python train.py --n_mels=64 --encoder_arch="vit" --decoder_layers=3 --optimizer="adamw" --eps=1e-10 --max_steps=12600 --weight_decay=0.3
Rows from block 2 of the encoder of a small masked spectrogram model, named by matrix and row number. Rows with one number belong to one neuron. Each number is 500 + 25 x the weight over its row's rms, rounded and kept within 0 to 999. All counts start at 0. Numbers have three digits each. After the name is the row's rms in percent of the matrix's.
After each neuron's rows are labels from the 100 clips, of 14976, where the neuron reaches its largest size: "lies over" is the class under the peak. Only what is clearly more common there than usual is listed. The data: single English command words and digits, spoken by a formant synthesiser in many voices. In brackets: how many of the 100.
# gate: MLP gate (encoder.blocks.2.mlp.gate.weight, 512x192), inputs 0-63
# fc1: MLP up (encoder.blocks.2.mlp.fc1.weight, 512x192), inputs 0-63
# fc2: MLP down (encoder.blocks.2.mlp.fc2.weight, 192x512, transposed), outputs 0-63

gate.359 113:497466508453492463536481465486503537492502483494519512531497524471528457502517529536535491490497527503526498488516499484509454510481501469541460492513508471494486504501515461514550478538522498
fc1.359 111:465478538565509533501466528505478453508503567485539529469494477488547511513509508476507486470501535467497535499504526492492469497495508512470490516457514529490542518537503510522508512512535493
fc2.359 118:554513537500515512488515515498515499504487495501555522485522484501504490511477491479483511485531476480468495513479516512460508509512506503522489471484512522527469512499411473482462485471469522
lies over: /oʊ/ (32)

gate.243 101:463497479450488483512498515436496490510552484491473478511499523497489480494494508531508520477484529536493481505537464478515473461479503519509447484535479478521505488503440535488465497540487497
fc1.243 108:485507544539533501487523521507488460489487549464535484510488474531515522482530500480503517469532486469516545503478530503488546485519496478500553476508490508451548458524519482485545511468503521
fc2.243 110:493509487519490514498513519503475498498509495529501467538502519488472497525507541542486482524490503510473501467510513522476488500477454478520483485520479548503523473412492464527518471493423509
lies over: /ɹ/ (49)

gate.386 061:467484507522509509482504511513502486495543498535506473505478471522485544507517503513466478493508515482568494489513519494513502461499499506488508534508502514556547467519535524494474511524489496
fc1.386 060:495462431474498503491498488541538511500520504487459532479504538494569490516477544490515497475504501544527509496462494511511542509495569494498466497490498500456514487465542522479498515553502444
fc2.386 058:502470476492479508518499518487481524494497503504516484468486504503468503512478528525454549518477514488544533499473467525535524499476484493491507484456491493490496485469480504502522499507492481
lies over: /i/ (41)

gate.106 107:484499488480524469537524469506510521477509528544471477470479520557458486476442460523501520465524514485481514492471488476518519501493515509487500532496517492506472507495503485505520483485487531
fc1.106 112:533483493516489488494529540496496506561512504447524480521515518497534498495529512487506485508514504488524539470479464521493506478512519516489479500548454489510468441473477493495526514515511537
fc2.106 110:470544492508470492487494504484531518520511489493463529468533494513466503522466497508442517463488504513512524483548501517483481503476506504466507486524453533470519553480496506514528480474481495
lies over: silence (97)

gate.22 111:484474529472507544486460509463544487481515469508522515480494480480483516498461490510476530469451495544464457506549508464499475520503518505492518460461537473518500550488472550537502486503508480
fc1.22 112:520522531532492529495497496515514478525498506528514532503459471521532547527513445478472503467526524484503490504487491487491517527492451487502502498540516502526494511511520491536521506450527519
fc2.22 115:502527531510485486521493515508496487511497529473449526488477493494466454506457511551478476567517463492510528479520499505507511459499493539488498501520524500498489489411512505530523500526506522
lies over: /ɔ/ (34)

gate.449 093:487518450487477535518510485507509457492510524489516456493517508535525497498470492523480483515510525522503547527485504569503496445514508465547500495533498505497471482504524479513525478531517511
fc1.449 101:532491540476504490479485531529467527490487485484504539532481499441495477473546539487520479525479481509520466480514493494510499528468523522500462508449503473514529507522522494472489506501510498
fc2.449 095:509451495523483501497515514514543490473520475529483561496488479526464494510540488505475490504518489488496496506525532501484523473476509450478490519468498517495503489505506515559456490524492476
lies over: /oʊ/ (27)

gate.206 096:471491528449493529494495499464490461497528512508503516479487482518465492510460503474491462541516519508484523495523498515482520515497483537510506535525511471520527481497475500470470510521533492
fc1.206 098:450512477502495511473476503447503520495516467535509473468508502535486524521531507442541507477511484492526526507485467517498535497499491516508452518528521485499498476509505528499519523461490487
fc2.206 097:490452483491518517506472509501503537494494436496549529536469525519517529468510515536549506518452472488472509515531470473481517500499558498491517493512493502449510503463479514477510483493480458
lies over: /ɪ/ (30); /i/ (25)

gate.302 100:451498498509518471488526535494512516516529461514531497534528490525488510500499534479522528518523530466540498488474539472502525527514526475480533497518513484466496517484520472497466499539497522
fc1.302 108:537483476488497493505545480482529453499493535499496482504495510491498483493475500456461510495485457529477508478540471548507503487504469521442495489481477503515508488473495543470547496469496516
fc2.302 107:487489519470506510489497511500490486486496434498513492511533482502547498503480465492505505494545524478539530519448542513514483526497493483507539512522515491489552517500496471552466485511477532
lies over: /p/ (29)

gate.195 113:494514509508514527491488509460496524478508499487531544514527521524520491493500544488515519505540461511489541480508455516463524531530516493526472472463474541450482500494477489452494485536456493
fc1.195 116:485463469469512476508521494494502480508476477499451476490512481490505537505472472493481489510460544492516515498475515518542463451488489510458530517511510466527574486508525523504529513468521500
fc2.195 115:509464500489490505502473509468469500511498525506526534496518514550466492502500523465500524472506490485454484467503516535499522503527521494487474454505516500506471524513497492420502452486483490
lies over: /k/ (36); /t/ (31)

gate.189 117:491515516491481492513503463479488493492465509458453488500435517484527491463499500502522515504493508481521500558490467515511480484511465499491507522520507481491513486505477526521493471483521508
fc1.189 121:512480440541510476463496507525473516484507494554515467501521446481469508489492450505442488473499482504484457477475540509511483541479506494486523470464486509510465556547525465524496512479515531
fc2.189 121:506514514471492528512499454475505513512462490483515475465480541532510468479501492512534486515456494502480510495523466489472495477508490488539524531564506504482495447491522515555503410511511487
lies over: /p/ (48); /k/ (25)

gate.267 103:492478523506459500546492470516483499530507525502451522512510485527456485528464517505480532538536494470474535549517500486492529505515479533450514548492497542506472485497509506520515479518486489
fc1.267 097:488492450471490484475519500428534516515512511499541512490501539511535539488477464516524465435488514526508462483476501505492452516519493491534490426540490474482486539508506511484478497523535521
fc2.267 095:478479498460516486485531527475550473481479491533485515503482486480525526470434503523512506495515514500522499481515535499471459547559489491515489500518503482481508513475528497538502452545525490
lies over: /p/ (46)

gate.315 102:473459448517502505490509514428510493496529509522493506488524531507466523509477587498493534484503500514518484482525520473507512476468453501495420502521529482504536509520519529530497489512522496
fc1.315 101:476471487454492489482515504472523560490478481517486531507508533495508535489480505464530540523503494551469498494504453464530452539510497501511484507484509465501520528496476523460477490524497485
fc2.315 100:509476471481497496487513483468517521514508495492527512467517505510464521511520460490504494513500519552473482538515474475477514471525533543509505477457518475512517542517472516454499485480479474
lies over: /ɹ/ (31)

gate.148 100:495491487502491519498490499474519503509513509497483540503496513461471522508495532524499490499480538515521442483549506490533454492469499490509444483497530485468532536505519484512511489523492496
fc1.148 099:490496456470539470500507519468530477473501476478484520493514517466509481474502500500517486468454468542485444473518525525527483508488538514503472470532520455502506544516514531461486485560510539
fc2.148 107:482493543484478536500461470489508534508473484488468540499494536521516493480513471484509487521477506488479476492496468423489481485471510518517517508492503508535512527545476536494494509449521466
lies over: /ɑ/ (29)

gate.239 106:544525509504514490483527503527507483505537496536491492528523487503477473494534542533470481503513504530472466470475520529496526500492503530516477495503488485542518491492410501513467473511458534
fc1.239 102:476505487449485528480462470445468478503512556458453487523504463500473498524422532500480510482476518475502515570528511454503530531511481525459534488497498511492496488494531513490556511500545474
fc2.239 107:496511507469518483464521532466543496508501491475476493465488529504505468507482537472457514524497474539519487515483499533516541484534491539489483442460487483507540477449465521451490449550513506
lies over: /ɔ/ (56)

gate.425 106:489479528498502482470514526473528450514510496508539477506469447463493509478561499482480489512471546497531454491530512517480488521532481466500513487472484478525488496533479480551524490484482522
fc1.425 101:476516486498504495546496502534473512495494524482475549520519503476488438510479529525512498502463517512526513521518534479501485493475510501494479499500537498501494551477519451468502495494549516
fc2.425 106:493503432445490478500557539476510514489484493483486498474504510515511503503464502506464539507463519540501493473515497528502497472494513507505522474492482504482482517451540497518545425482510501
lies over: /oʊ/ (32)

gate.49 039:506469505515482519506495472507486505513523559510483534497520507498486518505483535510492505481524504492501475497485504516514543453495503516538446507583511516553509484507516494494471499518493486
fc1.49 042:502452481484518490511541553473516492492488505513479480499490514546529471465520477498485495489496477491498465503463519532480478541509481554505465464491459525476527482492484473497479506503488503
fc2.49 036:506535507515512499534512486488516478493568495517519517510521503459477474518505478491513501470534497510550513516495505534477487462517532526499509464489512488508503483475497516486468554527467511
lies over: /ɝ/ (30)

gate.177 131:519465494492497511507534492484486459533522474480509511493496488496537533508515461490467498500499542462524533508498513477512544495496457491485497501525529477510507495555547475534532492498483521
fc1.177 129:502509544491515502461481507514520505505523500506494523484470489536456506463482518504486515506539517536520501494518513478548500468502523509513546479469528464529542531495450507520510487462504532
fc2.177 129:455560454526500508510500527514540489477496496467495486564495483467531493487467525527513438502506470492525511467479524532479508486517527518535510512504468520484435479528485485480493454519533509
lies over: /ɛ/ (26)

gate.33 086:534508524454511495492493510503495483507511563502519491499469486451482467491480513536496536490499532482550469491503519559484514529525468496516528463491493502452499477521542461524559503496475515
fc1.33 083:496529544475513523513458479518466479488512548485542475462495464472533484505524544492550545516509495479557499520463485517517514531488507504524473519505494506436525484527532484506495497493502479
fc2.33 085:528495503504510496488494503517457525495472517477529518480537488538522487521528483509505448517523508496530489494479512516521476474505471463491476524504521477477517514585539473531501482459551510
lies over: /aɪ/ (29)

gate.4 106:502502487485515503529521471536473478492495516539470477523529459479501474489465471528446491514499503511479468500513561493527480489447509540514501510463530484515523489500507525510536485479501496
fc1.4 114:541470485497498502486488515469477578496523468454474511497485510519483524503536528489514543469513477497513518482495471497511511516504505450508493502525499488535476504472461484498466521507473535
fc2.4 111:494486493494512508492541517517475458498507526507499492518521456499503504500454495462437528464486502486463476499484528520517505501485501553487485483496489480523520512477495522467526457447516488
lies over: /p/ (34)

gate.413 056:497498513544502501501483512488516531524517490499523484476510521481448514509501523533526505489452496520423507511523515515483525476504518487500543513506513507499494453507516514521499492491459503
fc1.413 060:460495477518495502481521508468512501487505482515457446564506488534490487506516510478502493500533497553571488509513465517507482508488504511464479482521499506486536466555502508457523493481490495
fc2.413 061:484529517522508511490482512480478482489477538523531541524490474496423496498496488489484503490561518496528500519488531485532485492470481492490505495475488517465506490522512510537513534466483530
lies over: /oʊ/ (35)

gate.428 098:498504531503477542513488484478516525575505474536502559508495536480506476493511503542532478507491533508508516496502459510526488502483488506546480502526569464517498493508510528521493478515474496
fc1.428 106:478506504526518528517509539498505499543501487468513521502485522456496496467553492520498501515515519510539473501541462517532517479512499494500471519543542431507515488516496550492480476546502531
fc2.428 112:527505517486507511505492492512505463476490485533511485529496467492503482507504488498526491477489462519492502516450488482488505487486509472575540487497478503526490516499492494509471531489519495
lies over: /t/ (47)

gate.430 115:496492523524500545476505496506515531509507510473496507517511533521531518459473514520503520504537478518462541485503497516502504499509507500512511502477519502500457487504445543462489488532451490
fc1.430 115:504480535451526509514479455494513457472486483495498506503474480470520530542509464451497522542492574486531507536510510479480497470529487504490511511513530483476527479531517470515570486480497489
fc2.430 119:486515492507502502501478502479566493510472493512456522525483482466501523507492501455524516490512483499484509495530486520502532522514511508478513534509498501505462526506506528455460517560484494
lies over: /ə/ (25)

gate.330 139:452518506531518513498497470486482522498508521520508515525504456505483516497446488475458484506538568475501504493516577517506464519489448482472515513480472490498493536507523505564530481489534535
fc1.330 129:456516504536505480485492499446520477523516511478537475509501521493503517486491502486485516501535537491495470478532529518503475507501460490497489475487456502488481541511520531550529484524503538
fc2.330 126:542482474465493481530523565517533470500465477491516518508484525512542503496544483512536512513480473513500505502504447438506531515518536498486539507539511510489495477451504489452480496523498506
lies over: /ɛ/ (25)

gate.249 096:499514521502503500485516479490453528499526474548500501488502459483469461490523514501484529488538470555490493479503487527486494475475488535543472508529487484510529528519500493528476473516498518
fc1.249 097:535523494504509506466496491543478544482491479531549517486533492487514447502560530486496527492528485547477468484485497535485511513460458494559460528496510500508526508526484473538477492511507509
fc2.249 096:508520516493500488483484500548499486494466504497459500502506498494495525499505494475521511491532483508489503496488474482520513542506498480527521583507496529475479503518511496465487667477487480
lies over: /ɝ/ (67)

gate.380 121:491506476494465514501520520465495504553484507464521498541536491507510510537498496501504499523503480463545509491485526508490481491497495513451540491520485532453544519567518510493501482489539498
fc1.380 107:485498534459514493476463494472518480473503472472503517525506520497458483482506500532526492540492501515539491479516526498506505490487524504497555455478520452472529542547499521508507484504491484
fc2.380 113:523513472534490494503527507479502522512479521490517517498484500493452508499548496531529502535506487467569504478496459444515501482495491496422487507523531489489492532521531526550519536485476510
lies over: /ɑ/ (26)

gate.105 065:484519456529481530507496508490522514483459512493482492518454505487460458503452496519510487453506499518536506532493485502523471513512512529461546469471507485457490510472500518517507490488519494
fc1.105 071:505479504480520504492519535476457455497531524498479444507480448522483502504529529490431535539509484512517478501472481496487560482520467487478470480520466501503504463505486530486517497497491513
fc2.105 069:509433473489545481475533537482524527501520501478452512482502512506528502517464509509467482479492500538466490490497514561467529492526482473477498412510483493482545506462528494505542407521509489
lies over: /p/ (29)

gate.286 093:560456486502499524469530527503486501500517539514508534436515478530439491501499501498494553461490488502471482504472489525507495456543514523517497461514506488549476532464499498510486491473512512
fc1.286 092:507436516489514511517499529518500508495485513530469522507501468532460470512524512500518485582491505495489513519511472482483491444546511516517481491531492504499499543469526473519524487508523510
fc2.286 087:439519529514504502499498491501502537484499483474535512528490542498511482471555512520503451533502518481518515519508508457449515499501505488532489498511489512492494482520475497531494601514480495
lies over: /t/ (25)

gate.42 106:492515503515496498549523529510499507509529471520509502533510504517450493507509495556502464539504477517499530479493522493479525487479566513483522486502521492479479469467519480492488490519459507
fc1.42 105:504490502510508522516465523519492553479518459573516474530518465491471480526484484507483493529516538516517511503478498492545495492465521512511475490479538504518456498492509453533528486511470493
fc2.42 107:527519497474532505510497514483505433497521524506547526502530498521517534506476444498534517445503510505451514484522452501502513516540505492523533504489531504464461498502497490470491625492481490
lies over: /oʊ/ (31)

gate.100 130:542465451479500505480532523507487503514478483506475493473537486479508535515501540447526510527483499466517522497487530484532487475519497463472510512503507506506580525512517476522467503443531500
fc1.100 139:486534518526489512506487502492510481484507507491560525543453511506510492485517458530471479444497481535505448492518498528494514537458492497511488472495502515482450479506468543473521487553471491
fc2.100 135:508511468496484498483477523506482472516503507500519510556497467507497511516482514505488464450495480484480475466509560548511532521488484450483507458505492498478472532525499456471500492483526510
lies over: /k/ (76)

gate.254 111:488462502476501478486524490503474501509493527475469529471472514508513515481483503476501554502482507494480511522554522512479488502519500474483492534502489516518509518487482495490544487495496501
fc1.254 119:463524507544499522465478511516475462508490566439498472487500490537545509503508495482477554482477491485463486530519538470496472508483490486479553508442486546502510499535471519533530512432529474
fc2.254 124:530504476478525521501522488492546495484497479507498501506489478476497524507512469464531492473502496534480500485475480503482562515490480454545529502533478500499506512491467489491457557472457511
lies over: /s/ (76)

gate.337 123:530493544451453513466492436522472497501462507509524528473466520518530494547520482496497509528488514461499521569515531500442508536521461489506491490522507539494518523511511473456518491485493467
fc1.337 121:480529442491513466515512551490521513507523490483473518513534525513458526480464553511519477461496458511484490444519492490509507483510563557455495500525490484478460484481497526524507496539490496
fc2.337 118:526472537467488471454503468521467511526497539519538490507506518514521459523473495529483521490499499477484503522500537517475524488530477503500464482503461520523473501461510448453498473505524492
lies over: /s/ (31)

gate.168 060:502534447471477480491503478483542481503497483505471496481484520515471544511458466457515528490474499533511500485535477486506508525506471465520566534479514486455482504509492502501516489448490498
fc1.168 057:458530484497491510520498509511478506499496519486525502513496503493521465490420485529507503504476497475514502510476517528476503507488528514490550483532486504510493526535571487512496491499596498
fc2.168 055:453534496504485514496461478507453483496514478509510498568482455521506479496534472512532464540523511494481500507515476487512510470498483507460474483576460496527473519532463519453521522512482512
lies over: /ɝ/ (25)

gate.226 042:558499510490483508505524540515490484489498481508515456521506504483517467504547463459465486574490536503527481516524486520473509537503495496504477513479493482544503475445490484543506494492481518
fc1.226 045:502524452490523500547497507508457511506496477501535519516525483493442518514463517512504515459504522478488544502491439456522484485517518494498525519474521494463475470459488464506537509494483522
fc2.226 042:511499520496537502516498533494556499502474483509517560546464537487515497501502480447482488476442499495487473536524530490494502520529503503492520492511511497506505464460500543534512483534512503
lies over: /oʊ/ (28)

gate.255 152:442485510458492490497484458478483490504483528460475501502481521533518480493468516547464510505479551482467489510547548475478460538520468520475503520484484492514476535472526515546565495520539506
fc1.255 142:512508527488508485528486498522480457489452514461486523491489475484539476499502532537518498512501504512469564515491491522496514538508494500497492487513516504514471499478467487461514476556498509
fc2.255 142:513524493522493522475514500516504515497516519508484496457506480479460478525519521466432518491530509510536470508423538552525506464465478524482461452492492473532514491506467518472481514483490514
lies over: /aɪ/ (25)

gate.393 068:496479477453515494523521458524492513501515499519496535480482521508475478494485475492484516530511520533555535481522471512485523472530493484521490509538504476487484495478483452477554500519501503
fc1.393 071:500447527477490482491463479465514475502532503503537523486516472465533488506469462532486512486482511486518489490486522513515455463476506484510493480504480506503513502513513505496489507522518489
fc2.393 070:508483554458556462497531506523431518536499539474463510486492538514506462531510487535477497503501508509470491491488540522520495477512491517472486474488509512493506480523491486486525365484511504
lies over: /s/ (26)

gate.403 108:475501468491494515509524480497476472523531499534528508493543477511495549524485531516460492470522519479525537496499536474484519572492468509458455513486531502480508482504470493508544497492503476
fc1.403 094:516465513482509521467513503494460470499497433522557459509481522484524521488511513504500531431484469495465520491484512505504518515494507518549471472508495494503547476510516532504541519510485478
fc2.403 095:500479483493525506487443498493490560512526505502544518546533495505489495497537509526510515497492460539471501505519507498487497478487508514439512500517498460528490514504475534490470516536511494
lies over: /ɛ/ (28)

gate.157 122:558497484511490511498522493488510509506513526520496475476502500450486513523492540491491557461462471554490464478547479534496492492488479482501441495493499520526511483480485500468510492499468494
fc1.157 121:508502462537490493518502502464528515518510561525499474462504498481494535520508522473486506417477490505477462495537482508508500522484457503490444509485501518537471471535468520464486497499490489
fc2.157 120:461523508473499499518475493490518501502483502431469512479479564517515501471527511533509468561492508485563527509485496465491484437499522517504514500502495490502492473557501532485520522497508484
lies over: /k/ (30)

gate.118 121:462505529465512480509527484467483511517484511454474525511467508467477477454454508528493506529519528493501519489511519497494477491533500550449544509508479444498501504488499532503535493503522534
fc1.118 118:506512475477480556473473485558514493506526502517476525489485506503476528524490472487495477496522462499508491552485512482510535480482522531515525519505538518494523514542508517471456504503528454
fc2.118 121:520520516458503479519513456530444473502543550463435508466509540504505470503461503485510468478534509470489520491510512530487485480513514525507450514500486517481493493508531468481525511496513492
lies over: /æ/ (48); /ɛ/ (25)

gate.481 081:514509492506496464484523484535510531504473528526485446458503523506507502481486487494575501480517497466458496489467481499500502549516541473528524525488503521456465491478516453500521492451459502
fc1.481 081:510491471480514462513507516532518498487528444480432466477473529485555498497494484496512494506487484538472498495493482511515549523494536512515502476520491441512489488460518498477522499510490500
fc2.481 079:476535485518503483483505543504516465502505524458493499537529479484525483489513491516508459517507532495509503486505522506535480479507513535471478522526497486500486467514522519539497393564553530
lies over: silence (87)

gate.259 101:473502523512499524451509495506528517519496529536504528538510480501489536485441528507504522530544518492509524524521528455510476524524493509492547519477538476459544516504496513539528482497502500
fc1.259 098:446471573493514509505492493523491479507475530501529505513489532534509474471479480540529525517550523488511542513467511454504466470521532504507554528480508496501522511518477503512472506475514507
fc2.259 102:532545503490485495531429481518452511489505510502462484477450513489450438520537441509509496509502503488509473520523451503524482458486473504510499543475514506475459490551514508503513510509523463
lies over: /k/ (35); /t/ (25)

gate.36 081:492532459532490510498487520464526524498503502514435460484510522507505455519479494517509496501490488525475459507500460508518496507476466492499513482542519501479472526476524545500472497567493472
fc1.36 086:486504519505514513458493504461498488503494551469514531503505487550486525515476556512492506532520488477556518516457554436509514517514495527448524479496508499443542482513488497512554492476524474
fc2.36 087:468488469552513503490520536497491526512528498538519508584504513461438478533513498524506532480511509502469495517484511475497527497463508500469522500515513545499513489408465502513494501491443519
lies over: /l/ (34)

gate.117 108:543488466478502491497526487469521517551482486496465523516512536461514529479485500506501454519495520505555483470524478471529471515490479483487487519492526471475526453509486515518520497518478503
fc1.117 100:502475492510530478499531547458499487487513491454472536544520518529504479493505525511482515513532479499482504464511510491479518503540518524503516474522493466522467514469491508496517492537479541
fc2.117 111:478506507523477539514474482497501542487456469543529491544480471496511500512547476468515469518488494524513473521471511478509486497451459451521521516520512512537514535577503500516436498500517482
lies over: /ɔ/ (65)

gate.8 065:496507473469504505493510460490508488496520462478494506518521526497550519499453514495482505468505491490498508486472523501487498531510500499492537507524491512514516522533470492483499504444531509
fc1.8 064:491520514519495485486510531504534414499458535467530413534503488516536455495493508506516534484469535483469509510513523477497501502561489510505510493491494508501468466467496473498513493526511523
fc2.8 062:514528467509454480489493539514540540487456482511500521455522485489480488508507488472481527492516506504536485498461495485521465499495502516470470524525497493531446517455515483491477474509495509
lies over: /l/ (26)

gate.89 043:505522486482509499500510500491467521482499498514492457518479467436525513497500496510512555502497512481439481494505541506484465480520471505499501467482483485523498516460469473473547507488456518
fc1.89 047:494506506491526511530523489504481513499505474486478516446500506502527507493486478486529532471477513477488504505501517490511473468488471498476511526524482500521519465476483476519462520467554507
fc2.89 039:463545489502479485492527501470507498511483512491521492477529497523494483521504472524537520472510524506490498512501507453455519509514505507505500522532504534506484534503539465532525503458512505
lies over: silence (91)

gate.109 060:499469498501499520493508486490451475496516515527487462563481478479489493489503517489451531474508506461523515491500530468475488478481502496559496520520482501511504484485506479513523508517511490
fc1.109 062:531520524471490510514507506518462477502534514460456502454475518516509500491488478521412516552474494509457514499514526551512525482492517552458513496499496489514504494480499497485488507489494505
fc2.109 059:484476545497524498478494484485506549514493515521452514518493476454510475500491481461523503483489531507511473512490527487531451479486496492492470516547481489517566475515538506512470441479552510
lies over: /ɑ/ (36)

gate.370 054:486503470520524479503511529462509489500487486523499495541505532528517494474506491508501492555530500450504479475487519451522484515500515481460519524492496514540465487498463469525495516526471519
fc1.370 055:453503431526482529509485529509545541514506451494471472487490515493464486534471457510488495462523485525523512529485558499532522448486529526510514518522505516539519500460516513499510493512485502
fc2.370 053:514581534464507502517486489517500456525515489455503488528506502492523470512510515490516491493497520524459493494519466504486531471511486510542490474538509468473484458494486503496518517539512513
lies over: /ɔ/ (25)

gate.417 101:490501515460480517477464468455483487501497535499467501545498498521474510520481537478506515502493520503477453523542516496482461491515458511484500523534488518482497520523458521512485496497511470
fc1.417 096:502528535469496484532483484551460510492482511495532495475502435486510460487514488510445501521495526523528505514528520512520446478481523482516464508472496505473461551518552478528522489528541518
fc2.417 099:473565513513503498491470500506491454513498499476537495450507441515496490519517525491440467539537491510536522470525539475504536491498434504492496500507501501503523476513531488484515458520529539
lies over: /ɑ/ (43)

gate.244 119:531487535506497529479527494490489517529524498494499524515501486490517546456528478507476509467516483493481486484489474495518489488487500523503487504479527474497471488534472550489517489507484490
fc1.244 112:522483518476501516496507501499506516504490436514471497516524532468516541493473500510544535526512506485487492472484518478503467461506532529497497507469503518476511458508518522494448521531447449
fc2.244 113:439510495490494469497527497550483520512518497496470498526460496491534517493451499520468500480507508499487490506481587512526535513461520496526489496503491509512493492491485479527517543494524484
lies over: /aɪ/ (27)

gate.144 121:525482494492501526531529543502479472499517475507474509480474492515482498494508493501478460474492494479518518498500449474497527493504543567467480510491497501524501464472476521492461497541497500
fc1.144 139:520506531545494486523486527509504530505511500522533519509512497510466479516506521524517479502530498480475502499454452544538511451477494503490452475519506511497458500504470487513468492496480515
fc2.144 129:490501504468496485501509503472508504496456520456532524510489522516513507483495502504584514524462455479477514508534472439459531514528532506507523488532513510481479503494505494475495560491517485
lies over: /aɪ/ (26)

gate.205 139:524470527459512499459489483433526498510532496480508493451468519526448535521484502516488534446463535501522455493489542467486526488511470498469524458504510479534505511495479505505503500465472524
fc1.205 133:470460501480512520464483471424524495493519456460495515509492507493497568485480502527467479475482510496552488486484576459513495489466485480452521431485506463509525543531532536499505496496493499
fc2.205 126:486562528491492501529460460511557486493482485463461459505458521483541498470471506490509484548490529530554503508521483499503507459501480480521523555494497503500498441479455506521494539529518495
lies over: /p/ (31)

gate.50 121:481502503495500486509472470527550497503508477524483500530501519455474501530461542511530489546455545528537469510541515477496473487486535480480499521467538489484513515473469467519483489515516463
fc1.50 115:542519509512497528505494511510475486487468513497520505459464503527533490518525465466490509468513516465499521517455468514482539528523469512510473463517486522469527472500520461475530506454492506
fc2.50 112:455502473512540520471516515480490542488529506520483480558498512448528467456491595493500510491449514524490495474496515497485503508443483494551462471469456496469546503487495493526533470484485484
lies over: /aɪ/ (31)

gate.167 056:532438495495506514474444513519491546507510460511474513525511526487506516522521516494516485523492473490477483515513517506514484522500510485527460532464525503544519496484487521483460487544472460
fc1.167 057:514497487541501490538512497526525457518485493486517525530520488474496464473507489548506496504499505481515499489526498434485502521512507482491512464473496492479530523447475494539517500489492527
fc2.167 059:463515538523501480485470476478485490482496490505481549498532467537499530511491498513477478522511531530483506520514465501536463506526511489494503471506497471540500541441477513478482490482503497
lies over: /ɪ/ (26)

gate.280 117:491473535461484558487442486478522479511483498481477556484461507471494514521484503509507519487464498504485454536536489485514469536479502503499514453469529493527529555516472559500498490491517452
fc1.280 120:506521562518474546509461524507521445531486513498504517461504452509502497524470493481504528489508517499490510525520458497509479506496515485527551509455528516504535491466449513528488496468517461
fc2.280 120:517484460544529449506550550513497511500514494495476479529524499511487504510510514496492482503537471482500538472471501538510554496529505532492484527526509511518462431442515472496519532513468533
lies over: /oʊ/ (30)